From a checkpoint of a small model that predicts nearness at each pixel.
Training: soap at rate 0.0039, 17000 steps, batches of 384.
Data: trained on small renderings of single solids in any pose, 395000 training examples, 16.5 epochs.
Rows from block 2 of a small model that predicts nearness at each pixel, named by matrix and row number. Each number is 128 + 32 x the weight over its row's rms, rounded and kept within 0 to 255. All counts start at 0. Numbers have three digits each. After the name is the row's rms in percent of the matrix's.
After each channel's rows are labels from the 100 images, of 14848, where the channel reaches its highest value: "top examples" is what is common among them. Only what is clearly more common there than usual is listed. The data: small renderings of single solids in any pose.
# conv: 3x3 conv (model.mid.0.conv.weight, 128x128x3x3, each kernel summed), inputs 43-85

conv.93 083:145178104065141153140189174128125089168103136116125149107151090161133087148136158149170064111115147151183109116134110115119161151
top examples: cog

conv.25 107:127088139155148104108152129146126127146126167221099060124197118116163112095143106113103120136118125157164108146171146076087109100
top examples: orange

conv.80 083:112162076087175135118092156094156147119149131109056159104155068109119152166131104113080143122120139151154155130086134116061120083
top examples: star block

conv.86 083:108140138143128158187074105126137097085139105076153113096167128146134163128149146152167164122177158145098169101129096122139104132
top examples: torus; chain link

conv.99 093:132128151153218175153109140106156115136175140138093132134129125145108151159144110091212180126152133139101177137114165139076146124
top examples: grey

conv.112 084:189129104138145135179085167177083166116113175099093087103149144113134119116138174183131153089101084112177163133116084101151065125
top examples: cube frame

conv.70 117:153118091173078135154130127157115140055138103099147111104129160106099167100168157165208162119167177048135131096105110135124127170
top examples: striped

conv.49 101:153130133186091158147170109125171117123107133185118130046050098143141121133097153176133132148156120158124129150206125111148043085
top examples: grey

conv.51 096:104093094152110200163230147092114111106155127135155124091156136139113149138153217084091163144121152149139227171123123190167143187
top examples: light from: right

conv.45 101:111111068124124143156169147101149157173106132110144159178147126156084067120100208158033113045135077140135135178140167130149222127
top examples: light from: right

conv.44 117:183097170116107163084118167092086153086140128151164108139122055131149150137099144084155163159089137126126138126129149202144113132
top examples: spring; cube frame

conv.18 127:164133164133129088170109090137213084156095083140168068118152066111158097142110163107189162126126166119093066149156123122151107187
top examples: black

conv.9 104:130099144094126080169087076141143100090146131120183152139115073124116138125156060188158120117136126143149060063110167134168160141
top examples: light from: left

conv.92 083:137064200153170127124127104061145086140079132164170133104176140135164089090130164119102166116133138130158171107130091073076146157
top examples: jack

conv.78 100:121105172085143134150160087085053122147074141119178165150160091183096063097152141160088098168133105155163131141120159147179137096
top examples: chain link

conv.53 114:120061127161125123091186119153076057144116172151127077184167127129124133138124179106136132180072116144179134117159205134145119123
top examples: cube frame; torus

conv.88 093:116123156064103115216159121093092155080112129095095122090080117147163102090111193170093083141166140123115181140141089158170173109
top examples: bumpy ball

conv.16 109:153122098136158116131178150065087111179132213135088126134111134121177153160131135106143096165142130119109201138102094098125152136
top examples: brown

conv.59 144:107102130177144124162121091194089105138101169140070114102076159098150114119115135208138128112101149131103121129149125137113180136
top examples: purple

conv.46 146:135155111192155193096096113122134103129107103127187121150142154165153149168138148122152115134099096141139090137216126195111134099
top examples: black

conv.41 101:113073132145107153113098123125052120121074160130149092119131217116119097140160132142123152117107122101103115120148122147101166118
top examples: light from: left

conv.36 105:137159153171097101145113157109060190114092216136098134113129147161147137104115135171118163086073130082159056129143115143118160147
top examples: spring

conv.3 112:165126140143175094083080093151126059131094114098213114167120119116104080156150073107169192147150111134108127114134148089143104100
top examples: grey; white; black

conv.2 099:141128107147166143137106150129123165151120093101189160107170103121095139073150134114120167082109106153142137155212124081080149046
top examples: torus

conv.30 091:145123179082126144172138091140120111159155144093181145143069158160120110085134133196112083093168121116115141133113106169150093151
top examples: bowl

conv.63 111:130144127094161079139110125132192170103097133160129116081125117127142054065168081145149092184086171131076123118086119097142138144
top examples: teal

conv.55 111:114060112046138151152137096110132122148202181146115152124112106136135153148097119138169136135104125165073150103136094108103102107
top examples: spring

conv.15 094:111140065136167109165070147146153171123177114092104115069175092095116123086108139079116140077129126179100178082121096142154109120
top examples: chain link

conv.81 125:123133173099206113120120101105066124162098177127121106103122110126133171143153155132138133115131142132203095201127120132112109110
top examples: spring

conv.97 127:153183101069157136181133164126117116133127123162170136189136108106145145205130134154137179159141036170117141093104165142146094141
top examples: grey

conv.71 107:100120113104128133170119071125145155122133109187173165122121058148112104126107117094068106036074093199185138083131168130168178100
top examples: chain link

conv.1 105:155127096113137090153146127096159124139106126156144094171164150140116145193186121116103144114115116156139159104210192145065110137
top examples: jack

conv.5 115:084096072096160090118128097068118118105149194168123147115131102138123125067125146114140098147124130127127168101092160112115210095
top examples: grey

conv.20 123:163078107146122122161158105137108114191087138175110100071131137116150168149090178142148164108147087149149092131168149133076185096
top examples: red

conv.47 097:055149153136151146186058162123088153108095152110117111109128131115124131080121112128151108108157150116154067109120161126101204113
top examples: metallic; light from: left

conv.43 105:136104151060093156177133119128127143151126104079148205163123112105089171150123097123156142122152091140124158108083106173119133154
top examples: white; grey

conv.110 111:125090118185079124160110133186069113127076164139089118086087167147144163095098123164155156147089090145133128127191125095139159136
top examples: cube frame; red

conv.57 126:114167177126196155183178098141166111079102148136148151143132118124118140087159081133096131192159131139078166124126110089145111132
top examples: white

conv.115 139:167119149107164129154125135148107110161110158098166096100197120202130121129107167180177091184072112202172101154150073128127120067
top examples: spring; cube frame

conv.8 087:133075106118143181079146104114134125136071084165137152129154111174081101152187146178150118103150133122222079132121079126194146129
top examples: spring

conv.38 111:106156070119182114086122138151118119107096180118141156118149121150155081114179108086139087173112157106103167083138109086129136133
top examples: grey; white

conv.39 101:116141180202149112171123099120127126109087151212089152075150120098174130095167183100083116098106125139058119079176118078147154072
top examples: teal

conv.33 118:116100094163142065118134126152043101119092174168096144088141138125147146139137085116118147171115145104142094091178133146107121102
top examples: chain link

conv.34 103:109104157083136128142097112162125138189125178129129162171169143131082075101153172115067126111097093139083097159204142177123129097
top examples: cube frame

conv.14 095:096097182124123110141079102102088175113105077099136175117067085178127093084163156153068086114160089163107213133100128168216176111
top examples: sphere

conv.75 091:074112133120175173163159085150118174115140096092142128046104104140175090098109178063153111139116167155177115115135105167121172123
top examples: torus

conv.119 085:063109165128144150077171095069070158152160166175136165174121158060150091047156186151087114053173157160158181087135099125111150184
top examples: chain link

conv.7 112:085135132186080167056150151071169171103162101083129180099095117176034119136126132117066152101119189116099097164156135165085127115
top examples: sphere

conv.100 073:136091084097123153068153110092164124092170117072149125141053129111102107116138147161120156150108041164086122148163133124111139095
top examples: cube frame; jack

conv.58 108:118131130142176152102142106136057163137191106110160100165144145149103138162173122129145075141093151159126113141124179146107115137
top examples: jack

conv.87 094:102080073109141125167092089163135179084179104102146127083138095118086148070129174119192133124119120166135131077142090161066137080
top examples: chain link